Rows from block 2 of the text decoder of a small image captioner, named by matrix and row number. Rows with one number belong to one neuron. Each number is 500 + 40 x the weight over its row's rms, rounded and kept within 0 to 999. All counts start at 0. Numbers have three digits each. After the name is the row's rms in percent of the matrix's.
After each neuron's rows are labels from the 100 texts, of 14976, where the neuron reaches its highest value: "fires on" is the input token at the peak. Only what is clearly more common there than usual is listed. The data: rendered dice on a table.
# fc1: MLP up (decoder.blocks.2.mlp.fc1.weight, 1536x384), inputs 192-255
# fc2: MLP down (decoder.blocks.2.mlp.fc2.weight, 384x1536, transposed), outputs 192-255

fc1.31 083:466501472473483512593454410519560442497473499540555488509448555543447476476460518504532443457508494516531507600484554521526543476533465549563452577523500503466519492531494462478493420538459441
fc2.31 083:442523500450432493574488503484434440413490497533459477464472523458506510548508487544483481461496484523529533423423494481501519578479529479455487522480566524488484473471489457483461482550548489
fires on: "pink"; "green"; "white"

fc1.13 062:515501525539500520447475534460480475477473528514473479469508544480602516530495506505442516512487392484541540516452457514462487497454536558464439551504468494480421458485486500466513523533572473
fc2.13 071:526522485471499528510546450481547485479478455619478446470505444522417571591494486421495511582479528525508533552501506490552554453449562544492475561479579522576494505492497414514501487506460513
fires on: "white"; "grey"; "yellow"; "pink"

fc1.83 066:539533477488541504521571463500552486475464557491486458507516507510541517566433494560531552444495494517495495496499546465472505495527484394521504507500540536476499547579509522502523522512517541
fc2.83 072:394512541481514445559468506523517490471460463554402518503509436548531549425466461499456444526482519502434465429497502505527484438507530513548567561436467560479486476457450458537555429456496534
fires on: "die"

fc1.691 065:553525519518468554474451488519498552458549463472536530449426494450533555534503477464534493522492498492477497493497482482510513539477438484574507420501431452481504488587459507498518503575525470
fc2.691 073:462464486481454537499483483526488539522509518502492493484479604510525403474536500448482520464478466495440417529489484479503509532556547490517477573496512565533499597539532572487510506565502533
fires on: ","

fc1.180 065:499496479512506505505472457502479477476448468516457511558494498432569461559454542540491462458423603501398506491501530536462449508528514491528436405465542480475535460491461536516535576493543520
fc2.180 074:478519549451546460559499505574423525513483571481509515534439504539504527529513476587505487481512448533522456586468444528464488510526580532504507495515539420553473462519486534479478454491494470
fires on: "six"; "one"; "three"; "five"

fc1.359 084:452480479505432512533478529483508445430527517533534553425513515472482552524446539505464462463455476547501510480497448500573508457524495492473513492456487486485448512444493576572562548505501484
fc2.359 089:424549540479519514555536538490467509499395566473537422506431498500526427490492499492516459513520441470451515528552480577536516498445558536579486440494464502524519549477515521482558499468511445
fires on: "four"; "six"; "two"; "one"

fc1.629 183:492495438551490452443532516409539509453528491558474511447577507485530480498522495543533518439522536480510544483508490529499490474450527511518465543440487527517405496430481461509461521521511509
fc2.629 178:552443460538434496526570550429548478449534498611427455434505498422493547488526419529520455466548521478561499491482503544551482404489559489508443524468527522521464498478563426546443552539507437
fires on: "pink"; "orange"; "green"

fc1.562 065:474513421567486471518443554494456443520443540480547500469480507529444462530498427488561439515447557555520483502529501530479433474547541521428505502562449421503539443563484465552459489453521452
fc2.562 076:459457530458476547501430499507521516527506530453552460438541549482529527474466515571465485458523507532539502544475451470485515578518442506468466451458514476526493531357559521530582437430511479
fires on: "five"; "six"; "four"

fc1.42 064:575494590556476519492484472453555543502459475513530539554470564480559493417548495515493548503475500462496530460508526491551479499515451541604518472489440600475434482572513438582511574493481462
fc2.42 071:564529462414435395414538513503460476505531434511528542517408496543533507511448475431491485497474550513523523480517468484472561490468486464473493519504567461507463465475534459619529508548464507
fires on: "teal"

fc1.730 061:453547466516522457518472550434487453510464502528550514472490540562465526501574498465595542460525543439463483446465521416518545470449526466527483465513504507465509585487485478522423474515509514
fc2.730 073:493464560433542462500459432459547439503504463520435468489521503623513439471466490527475528437536436537535443463500490569495481562534470492576543561477399446477510373569515518495432529480433454
fires on: "green"; "pink"; "white"; "purple"

fc1.740 083:502458525486510519456499542501502516466557502505444579460532497455531468554524490544481480417448551576548459506531506500491563498496515541489446518479485528535449440435555472555570514540568440
fc2.740 083:570520508548556527573528499428449503447510537497435395478546486496514472570583489496378463519559541527537498593588570513532516460459538486428428517451534512528558579455509525460507470502482492
fires on: "green"; "black"; "pink"; "grey"

fc1.234 072:449494422535504461518572534438509487414568479488448527548506505488502431521442502466515467533508477501531445567558532500529479491534501515500459486490480478516417499377401499470517502519569499
fc2.234 082:601456519542547575579515520438517469479492505491504497463498515394523490517516463471490536514439489555485522479512463534447449617471470586528559457515460464526498444521561479547545489444499486
fires on: "<end>"

fc1.589 073:513467562501447436464518481496502587497539559540523486497469511510540490566480526542458491468451503484543498516519512515442534517454416437557422503555538482498483533444515423471496437437495423
fc2.589 088:483524520507513530449439521569513469474449462500507439402451521444489492525496484461496589421511437483450506506559497487552471546512548486419481474400524517484479492586512515446492496491535482
fires on: "brown"; "pink"; "orange"; "yellow"

fc1.714 065:522512494506515530480449547455453551593488461552468574491493512537468477483484488474520470441486513501520486511444496483536557517423539556587532499532609568486490499491503486554567498460430530
fc2.714 074:502540546549531475458595477517465497473483495419555463468457459474495519538535533451518484468534524501559538524482471439490554463471473505502542478516513512442428483501574513511456528547487491
fires on: "five"; "six"; "one"

fc1.657 131:497491474479465462506560532409495457471534517551485501461538512481524481516509523543474479438564504518529562448514467521514526467515549534535460580514514543516467495422470475483471533497581511
fc2.657 121:557458422476462461503580521452535504457545468577427445479480524441514537512531444518487500529607523445522536514461543530485471473469559474478473542475539516566460482527547495545469587474527489
fires on: "white"; "pink"

fc1.277 087:479486420552509478516494543484526499467519402514509561444535528521452505458527491552555497478487546468550556515502491543533552487500446529623519554476526532468461547454508456513530494534566462
fc2.277 098:497400546494476537437470518497511445472545547498474514443512526534510493511528509512506510485523507540529541480488552566530508559448537540546532499524482460517480514513520449503483494509480432
fires on: "pink"; "green"; "orange"

fc1.153 067:499524538469570525506551526518540484519558478494518462544486510556510543508492501490476598530497502524471486522535506510429524496511535531527480508557525526486488496496445555527435474519471490
fc2.153 073:537481475525505604480463489515549481537562472551432465511515582434560480495578475519559485553510473432461438454529544507450608396545485522492503506439537521493531519529542483507453479504514529
fires on: "an"

fc1.105 068:493475576529599525463553397560480495524526437508430516526471551463512419523537575505510483522498570529500500469578534528420573422441558494496497521540513423479576513588575507453546522524548536
fc2.105 069:470396589516410501480435564536491439463509500507487499505407488521440464483584532479472520453475491531462587510484481483516493558445512518483489474515484511513465530543492493471509516495472515
fires on: "green"; "yellow"; "orange"; "purple"

fc1.485 060:440520481557510438515452504508573440546437421486521503499493536448520514535539435475428502507462515539525503528506519531534469436507590521498437535511544458459573561509512476526520474497497543
fc2.485 066:420594494478523477547544554426523435562510494535468490545563477440519486470503476503530547522422505525504480468520465557527485499496522460526537522541486492472519535453505500468513485502471487
fires on: "an"

fc1.479 063:506555570558502471568539529491560534517557533566483484493574518437550488585467479508459486525486491489501473523521487507583472437492469519458528506475521522479428461499501497504458558569501481
fc2.479 069:528535556478515512459483514411514549477477483489454550492509584545455500486490544477437533451542493453564504488442492530475499451474560451551456487517443521551518476522510486462512518478517550
fires on: "teal"; "pink"; "orange"

fc1.596 064:535548582504440437464435526561489458479469505495452490535596417508558458507512560479580512501492510503509443544522580467446546428509467583432430534518466550473477479539462455491531590510512538
fc2.596 073:509541487464539504492490525456418447490538430499432519494494461483512491519503494408548572423470557491508537472493524471482417520466483536499529443471530522523507571529510522444520495587439571
fires on: ","

fc1.447 076:467491525524548599516447500552513514561528534494528552523486476514572528540490551475471451518415473458460496499468449437452479531504553529492458481516492556565541472512402470495494533454500503
fc2.447 084:504458460500479469570449485493484550431525459515463475413536488499466568496457463493473430506472553478419445434487516523535501642535418488435470455563402438469522471479552530388524511475500515
fires on: "a"

fc1.310 068:550545519476464538467512499436486504539486535505462537464534515419484534479467529541473491494502507433517541517480532478485581464530535502534502567506508496494468499527589500453434529526501523
fc2.310 080:501416386519437482506497502471532485459583432553448440497537558587508485507474526488530522505502608479522484578530511514515505426464502511510467490511552509495523456499498473529460547573526476
fires on: "white"; "brown"

fc1.734 097:403498456510510530538506545483559471453465487529599528497512534493481549505442502514520435483496493478555409582484496496493551515506459488531512468566532539519464460517505478485526478535468466
fc2.734 087:521428507504484547549467447555514450553493577475469496501476556547509452574516468496585550506515467548448518488520520479493472541527586542484540498494464521510375459468522451455536446487525535
fires on: "a"

fc1.631 307:513471467563449477485574545405584517422524495542470490466532449476497486519504485567550500469524556466528516485476504560516470475471512548552468512456509522506409494431475451517450520540501504
fc2.631 251:537472404465485522522555453438495448471539476567410459467563575476506548489530463475450457485532514501524561548486538484549483433513600456523506540501527527521450501465492479528426518522534465
fires on: "white"; "brown"; "red"; "pink"

fc1.188 064:402496528501555431468477531532453464478494492565495545499498492468522460502521473504484478557516516526530547549546519479518509513476480536542474452456455537468552473416469521449477580548417624
fc2.188 064:474514564478507499544502516530525533511579472500520501486553510481523469494495452525508468534499450408491445480504490529534484487440469511502548506519497478446462510398528466496460493488416518
fires on: "orange"; "and"; "yellow"; "red"

fc1.573 063:498530471440487515472525587501467548499517535523482504538523435604531472510486544491465485501566551501455488522482510538471562421513533511523493472468522431514512518549511459491505535540501517
fc2.573 075:544494396517509511516549508481430522527516471506459500461447482523502432524483557506523550453497529555524552423482514551480468515515491517484497503464538410439446440518491418473461517516507497
fires on: "white"; "pink"; "black"; "red"

fc1.261 057:504481544485535525432540528475475556526447447493584485539452470495440485502477491535525389519448505508522525433525445447522567486560531483515592535501509423529517492484468481510487538532572462
fc2.261 067:452537487515472523478464485548532402529490540475520571504510516482493450511528546492460478463478491424548484521506608489499482524580446478469505474488466524467467500539471515511496535559515449
fires on: ","; "<end>"; "four"; "an"

fc1.460 069:527489500528484441478486554523456567593482543425483535526473511481505466529476526465585439550464429454483492392450465564533459464472504531427504498468515495526473486527553451494547561452497478
fc2.460 073:535508481407469532506470471535466492418512551550476449453482498489480503461527542542496475466459517529557524492533502554490540463488561523433470530497473480512479501452465572457491484512498508
fires on: "an"

fc1.368 087:451531465505502495502500442476455497489531465481537543492492472540518515570506507464474565505436480609425477532551512556501487442501541500538497478471501557574523426453444450530424547532483611
fc2.368 092:525519600570482531526523501560525464514481566523503477486457568466500491507513512481463478415446436418490522413512478562528532682503431528491513483535433474497491514531519485504507592457480566
fires on: "a"; "six"

fc1.472 068:513445508539485497512493539430506525423445482513439524503496525535490478534522526586523542518499507576454514580383534619526478563506490605531465585526507505549525504563459482524507543560527514
fc2.472 069:495547538433524534591455563437495538530511491484466468485508518504562559562508483461502477554533500528508435508504489459427493545517497510565491527482516536491545530568516496514488488489498468
fires on: "orange"

fc1.549 159:477473464522505458469558525378563498431530504569450511512455481459524498550526513528537513423484537516482525496496550543470497486447486537556423564466531509499459498433508499516506481563521454
fc2.549 163:514422463512501507507502545402539498421554465558415468480531506471505524490530412503432495443503515494533544480520533535531470469443578507508456538444541483533481539523569436519442551527544486
fires on: "white"; "pink"; "brown"; "grey"

fc1.58 074:452537496492451504516449489452555481457466519467457511530529536475527530516460474490540535452479539486545487454523523483534505529462558475491528520456556573516394489561503494484599495555503428
fc2.58 083:525471532518482557472579488507587574539537475497475484464498547476489500470422582434569450433529466545503445544512488490455494509432500509477481588540571557501468474453474545525424505523549501
fires on: "teal"; "blue"; "<end>"; "pink"

fc1.325 146:434543492593534479500505449500526494448406518550515442542510538545482508492499514556510403523470481484558445597369505546511484465540472498484468530473547541478479474528501448592463508468513456
fc2.325 114:564513489496529527542497519509497481517468508490524577521526505543566503510480525458509510460544474490543540485481474459548457570496517423517454570530500539563471369457474480522501482430525443
fires on: "showing"; "three"; "two"

fc1.605 059:518514562520452481498534513497480540529503524462436437488466479571445440489512520536470573472555439556529527486510486481400542521528458509502462557495512428518474446534529461476561538481536489
fc2.605 066:516481497438483495474492573526527474499519489493522535536588506455508490469507492496536479520505428497565560548479543540506432480523442431434518585464513469480545570503471524532501504498468540
fires on: "one"; "five"

fc1.317 186:458494500503504543504554497473489497481539491557486485469480550483558451532509525491493489509526527514510554506518458535564522497484458497444515494484462551526467472435448553515514499518517471
fc2.317 136:494446388480497443490515456418440452602494485549452494475553523484486582504470525512508488484564545540540543496444580542511473437571612473524506492516586534499456515519480468468503510550506485
fires on: "brown"; "white"; "pink"; "black"

fc1.349 067:524525463574478557472520433485460457539567553533515485510439550570484483522486516537504509556526476471457568495448537480514514474459582498408554418531545495468453474500504534571496464498489497
fc2.349 074:457419580466561478500518499525464568455598533471525518519490514460511517495455493475477461533477518493517515442486452501430445504512433403571494578496550486537481469452517469488536451532514530
fires on: "five"

fc1.52 135:511464457526489418570548501447546525535467445537511475503500529518489512480519503512501502507547504536544494595503511502519531502490498481513525614478515538491394475487510487513504535562569449
fc2.52 118:532500464450478545582516562497532486415489530527462505496504611513564514491505400492575486478566451530524553488553514523489496559551572549485461475527538512486485533434561430488419462494542456
fires on: "pink"; "orange"

fc1.16 059:425395532568508450524543534457513526503505546447524544505497443535563523490496478520440477529474502560456464454390521489547527481466453468494492550471454493537521532527477576461465496474487544
fc2.16 073:445556572551514496480462543605520500541515516500458469572488429531537458521515459437496469505499496523576574607535483483464502559485476478499506564540414478495493501553458493492534487466462490
fires on: "showing"

fc1.389 064:500533423430494471454540522477470459540476499450485495552521463478518543474465416413490505528459498529524477507460543473540389501597426497517502556487444442513529521529519581444503445472509496
fc2.389 069:504498461518534505550478534460471457462507532559508502514511556530546543522535494484513499563448509505441520576556508483492488455502411583554510586522458573454472497512463550471445590531532458
fires on: "an"

fc1.288 062:533477546435592436432496512537557455460451500578478575466534452571501476482583518486434484445527459434473533481510527516493452519497528437509499517493508465484518484423480458555532557527459450
fc2.288 072:406460500577564474528474581559536539502478522486387498476570503463609435523536516511456515532546536447532489474562558520515558494462508496512453488480566520500511444518493518572456422494536512
fires on: "six"; "two"; "four"; "three"

fc1.767 071:525517591471467554508434574479533464492497539497537592507559508462481506519540484433415559502460484576517531512506425508496469530481488462531562471557488510510455462427445544544582468509460474
fc2.767 069:558453542530586489557466507519502523430480548412493503411506536523439529528496515514505465461489448495523574471507519491460529500546521496511502540534441519423550541501581530557474549553559536
fires on: "four"; "five"; "three"; "six"

fc1.600 066:512538520456488495502556543476465438496545521481448554480544513571404496498423555459435459470488488535541497557550495487512514484483527515483422536539486568547536472516534462493488452511514485
fc2.600 068:484439515499474414542555551460483557506536496508476418510529505490475553460575440598530539598557507448451480435520494483527469517480416526505518531425519457512497483482511440454478547539512435
fires on: "teal"

fc1.683 068:513471525393496479461435552505544508500447463521442492508441466481532515454510443399481536489438496514496514502524515523434510510502501533453533515506505455586447495519521460496517546541529515
fc2.683 077:530464490458531575480510472481449545499500503501509522495450532517541533472487535508513455517481449453521446415557540523533481458514459496525471471463535504535504412480472527518527542501487496
fires on: "six"; "four"; "five"; "two"

fc1.248 064:469566514537501482503523591512498474428545466426479487489541460513520455497485483483451532447444508490502545520412433477491497561576387462486472442433454523507527525504500556508477507485511462
fc2.248 073:553487490432544535575561474560471416506445441510444447517512538565482514436546450480483517535457512505530474534509477509577488471432508531492488461525507540557600536490570442586525500439509518
fires on: "one"; "five"; "three"; "six"

fc1.375 074:487480483476476524480446530470437493473496557499535532479444564459486457498521512533475510456521422553531507528503453479354519454460500532448537485528445476516540522516531515455446415528509514
fc2.375 077:484555540490521529532428521523490501480528456495443526499527514573442522495523508546477472556441534459474466541524465489524501497459498509459507494498515500471490437478420575533534529485545490
fires on: "<end>"; "showing"

fc1.361 068:465500497480515556497525503411556551524525561627589465505512479435509512555492465544479465532455457443427533544432488510453459500430531454487369488589444519516545506532391525529591506506526417
fc2.361 074:422550487488593531454577500560456498411547509506493558434412483547495527512482541445451488508442495535514431474473440443503473499385527463500561519504445467552566526533549429530483517511507487
fires on: "showing"

fc1.88 067:545479452496441438492544509492552515499542487548575489465443480472497448458507453483491419441485426555570462500462540514556541482490493492374508503537544497510457495589536518576464541515492471
fc2.88 072:479472559493502456419455508454463524454553506528499418511581513503540442490476520505460458485481503532499553472511620534477457456445508527554383561545541503473487491458532412458506480487541421
fires on: "brown"; "orange"

fc1.266 068:509479455490452463516571488501544471473462453555503489447476442520453507541523558544473458497452479490496510604428471523440466507605561518525489477491482553558473469534426499549474483464471482
fc2.266 071:401497494461485541533489523473569512552502509529474537496498566498477464470525512474484520434596458477557494524492524503483484501490400454529499541508540542443501468439543495507550476468556549
fires on: "five"; "four"; "six"

fc1.662 063:484402607515489498478457507466530562569572540490497469407540566499446479445500489519480501501529511503498445521514535486512581430542530516513486418524591526461542533434542497565506528557476454
fc2.662 072:509552491522446427424470555508477454543541444482443521452551462482550563476438479485499477489479506451467436446527530507502551506475598561494527569512512462482475436502472461504515503428468546
fires on: "teal"; "white"; "yellow"; "brown"

fc1.106 063:534450561462495507525498464498501456432521537487531509472466495507511530467508459509465532466526456478596567490463516490498458546468428470568464508560474506594511463492460523479479514506545499
fc2.106 075:493491512456486534532471467504497497481493413505432443480465508490498503529500533536513481488444506489573494456512573407539509553487454406545518446493548446549538476453509474402531575527472505
fires on: "pink"; "grey"

fc1.301 086:549524509569519422507545479498458540509523504487541433551523434494523488423477452466430623508466486456513570561455528529544482517572471491533539551504521619502484464457390482484452572552554507
fc2.301 099:560513563519548598590490512491576440522546551486492452505469550527528448526508515453567527565523492489479483512508459557446531533483449530468502435511486466469484510519476525570562517468428468
fires on: "one"; "three"; "two"; "six"

fc1.323 063:434532526541516464454549511511529526518504545479477502567425480499504497431505534501436514522479548538542508494517415450503524546500526411469484402485456491512564451609541460472456462530455428
fc2.323 079:528488521489436488513511403479533534495486411475558463478570437538487453520497574454562436512570529462536485490499481516498569580524472571551477530484526486480485517525504493526516464417517487
fires on: "die"

fc1.49 066:446508545515554554521513514518480461561533444499611498588509492491509471522470513381471433481512552502544552504493442453587474593508470529564508484436577484541554493492443490516531520518552512
fc2.49 072:497549517506453434574489492482503542536525491519494601440513518491522476438523482459529555457486500498551499535393563489498527517505552514572520500540465461511538511567488574500540471544511499
fires on: ","

fc1.215 097:567536500529493494523505548542508471496510487532502494500487505510474487465452525513479495501488471525524529428428469494563617476485439547508430522532476563484560477395499488591486494517469449
fc2.215 115:508464521484512520526546498462456581487484473431520478508450527529502453559544523474559461522488538438539539540592477517491482441455526444495482471419461469504559513450480495536474482504561531
fires on: "four"; "two"; "three"; "five"

fc1.240 288:500484481520452498470527555422547531500573528561481477437547503497489475511522502554510484462514501510497520494517480534493534476481521539535475494473508515503413509464486435500474521509494510
fc2.240 220:542463457492454509529560540439562528450529481543430488425533522425474545499518444525485460462554534428576533513512517519543453428449569472523479523452559488547449532468572446529483555519540488
fires on: "pink"; "black"; "white"

fc1.264 102:511514450495530415482466494515522511432507524551438510536511421544488516479486499485494499510495560460549459539520495539504445464458478514537477478532509571491485503525466535548492417488577498
fc2.264 111:536501618513506601510508436527480514492546579475469514497481478470504439520556403462438574504476449557459516466554469478467547573465504532540553519515525461471479492515525527511518503433508481
fires on: "five"; "one"; "three"

fc1.571 088:472515534519496514478513591469529501501555577544554527467486493525539458552477484500405439472487554520544470479421447475503543516475452459478470489521474539529493553516518486551535496496439452
fc2.571 088:524471509496516538553506562485497552579471508479569471476512583543511394492547465455529610473517545466546464524525484501462464461541473503500443511445491490503513521527459478458539519524505427
fires on: "four"; "six"; "five"; "two"

fc1.3 171:501541474558540435453478487518552515453452517503536493509481469507587533461496472481501514586476519490505520606413549524525524463504491482464461545470508618531551477465362550549480535484509480
fc2.3 192:515514475514562500488551492526561520513477515421483574508494475500529567505455512440523482517602532451586485437442507403566488422507439466501419506479495527482507398478532531529492467484523453
fires on: "showing"

fc1.241 077:463481435533545511524561562470420497408507432498548527566507494514511573537458478443494520494523486525458517477464596443536471523479461480533509507485602549520473475469400519423585504544489476
fc2.241 096:541533565467505498522537495589458493507508635476539441491453519494426472500532500466491535556522460488535506425490480539459469540489532499466519514512428500444507472515558451577526510454443513
fires on: ","; "and"

fc1.84 068:501495500488445565477487490492522498523507457464531525516423498484451503469508504512508532496518508473494566571471474524521478492513518483390492492540541499529492516566501503475484535560486423
fc2.84 075:464509467392537472471450536499458396482497534477461495508518529531467569460457473514553495579554443454477555525459464496491552514501525522434469436587464539524504461488525524461485548467584528
fires on: "an"

fc1.33 117:540513457487490445489559509454594519459537469464439484419520525453460503541568459515484529417544538475509545567483561515499512502470564518570485613493500532543504532450541454502467537528552470
fc2.33 101:536442455491514512494502547486551487408520490593475482473549537470532502469549433578563458444511515512525567456511523466526473452434519454499437529519509513497416455504486515517452454498526465
fires on: "pink"

fc1.272 067:518490478544503482456509460555510511441473412463494438525519555567427537549551476465540502531587502508541525554535509467523456559486483539569517568497498491505499523551516453469533493512469491
fc2.272 071:477465512486503507528551455494513508521535558509536446508480450486483505505465535493508508486548560418462488470507515482477597471432438519588461544549509521484579606484510508572477517559570482
fires on: "one"; "two"; "six"; "four"

fc1.164 067:509487426520502559500465456470480448460530534542484485465481545494409513559474456529487433516449546447454511493501521502504494426447508529512461498536505463586501407574504533534502540488552423
fc2.164 070:508563556536500445464590504486513524486539530510431494415485520480487485488583500497518489425525474501491453609464530577491472588459498474481506517466499532525535411524435465434492479440465464
fires on: ","

fc1.342 090:505545487481549453526496452358446507498540480512529530554565474558493489537511512488492455493558476468527519537477578480498498485395494534415488527549501500538496528534439514514490428497509523
fc2.342 101:571529601478469601582476512546525517530570595497487499479432530499460519513458392511530498561534493498457515497563501568524523491509462530458497505484469519518564548483472525488503520529456501
fires on: "six"; "four"; "three"

fc1.397 065:524387516460458480506489420511495531485454550536502557509466474442530484502455457491445520484490433517483561505449417541495436416553471482566540521475518535553463526458487497480490464542505448
fc2.397 067:564476604524492515485449443449516503523547509481466498517527496526484500482569580502532506539514569495566484475434500463496519581498423518462464451554481444473558546469479502464468558476439545
fires on: "one"; "three"; "two"; "six"

fc1.300 141:498487445525490440506481523441467540563490473483555513522528448460503478501487519469502587494507487496547507574447555543582474478516491467418476544499522519556443492459451460536523484528446566
fc2.300 139:528527598430477494569499556599530523623534582468503454461441519424482525483502462455521514532502467492450511446597387476529555529501478529482546547508479490488529503505578536514499476491525521
fires on: "an"

fc1.299 065:512555513511485512496460521485483472508545466524490559523477490501503450412456536446510460570564511475432506521459546483548510542513443474585489454453514490448535504539471483542526527473524520
fc2.299 076:444513558502516503476572454528553538487501494461547502536468511486434471528538563536548547533551489476570530506530517504481412470430519504536448512509390491492451470451497448474479504505479498
fires on: "showing"

fc1.653 066:461484410540526527429492508449518503457524427503475527540448528449467488585478429548496440553473482477507517454475472465535550544476587476531436492583512560479461490512542433542432497490480433
fc2.653 073:551504474554558470509534555517578454467506508544542454536491573528534505480573438515447555503426504551501525476525489498497466511522516467529492525550486530512479441492558465521516567491433577
fires on: "<end>"; "red"

fc1.457 067:544545477510511552479478464424564606482560470440481493498488469472473547435501483563503409503473425497524512524487503525520499542502439550471441556463467435526471529456469509431509513457544511
fc2.457 082:499556531453472530519449568534473537441556539505451434490485546439543498594491564451529503513503452483506529466491470556520532589528534490473564416460488461419427498490483561483530531458475580
fires on: "<end>"; "orange"

fc1.401 179:470482420522460494518508444485550518435486467477485483434584534478505497529527524504524524441538520473502542501476540490513514384460510533512405481469495537508501475388467476516508492530489432
fc2.401 144:558493418496496524476572525461554471455537465506356503454527486491496535503526449557488448483577578486536494497469495553527485464522543451529414596502524531473523506490516508521439525483572478
fires on: "brown"; "purple"; "red"

fc1.163 061:522491440533509475512551526470558498490473452453529469532453499462411491516540484448522473441463500504537497514505494457515494488481585492529453457583457444541502408521421494445458539533490526
fc2.163 068:479494516526528541613531500541455559449487480486490471487464497504589489471487525455452466521552427554500496488475524528461539526521448440458499498473457506425462506473490470528465500431475490
fires on: ","

fc1.94 064:512550482526505449476521511513459456509545533540452537468527466486481549491428525563456462496509504466498449480462452511583460507488477512466482515537486499584485472571546492580388560568515497
fc2.94 067:446527484552525520451469529452541502450429517534465495535485474457531531598485488488494523558517526439509518584503478457509451484486484540549547545459564496498533518453540470507516532455483419
fires on: "four"; "six"; "five"; "two"

fc1.211 063:511445485508416518536520537499493492492547513429553528518514531465500455463559537575527517571469515468506486469544511535526484505475416498506533454445492521536547444476508464491541595464518469
fc2.211 077:499464526515464445526507569468521550548531556466480453510458502546507518482548443532501472551503482503517480571433449529518486488519494503573522471505518444522527463425429516458498478534553462
fires on: "an"

fc1.7 067:466486490530509455525435449468473531561492517505503474555440423548467529567476532524529506496494513503520388515566482504488559528475529514555498510588452480492571549504593472502417466459478572
fc2.7 075:505498496542483575466445452480513504456491529474497382477544453467485460498395513448491526418496432496446526495511547489546529541566536503468542489512499524578509483559419537446413482497550527
fires on: "die"

fc1.59 064:460428513486553493489494470438441407468495560512428471536399452468538516508527520498541558550510507518540490508564503462497541456463466504587518500402561480592485501495482508469532453452449533
fc2.59 071:560526529483548436530482518559496504488509541462493481480398460513567538508488551420510522518521558496527458519481451548546485605471509554459491481496441508472553503529473575476498503526486409
fires on: "die"

fc1.191 069:519491517495538422463540563516496474539494511529480493492439474514509499514496454451432509445541497549498531515498549443531529493505524500543510531494456540534464521479537486498541575500543424
fc2.191 076:473402477561420492501562521455509491505540542520499508528513481433427562414415543421460508586540465492546481476513488515463430570575530505461471536467484461476476495516501494510472542538534519
fires on: "teal"; "an"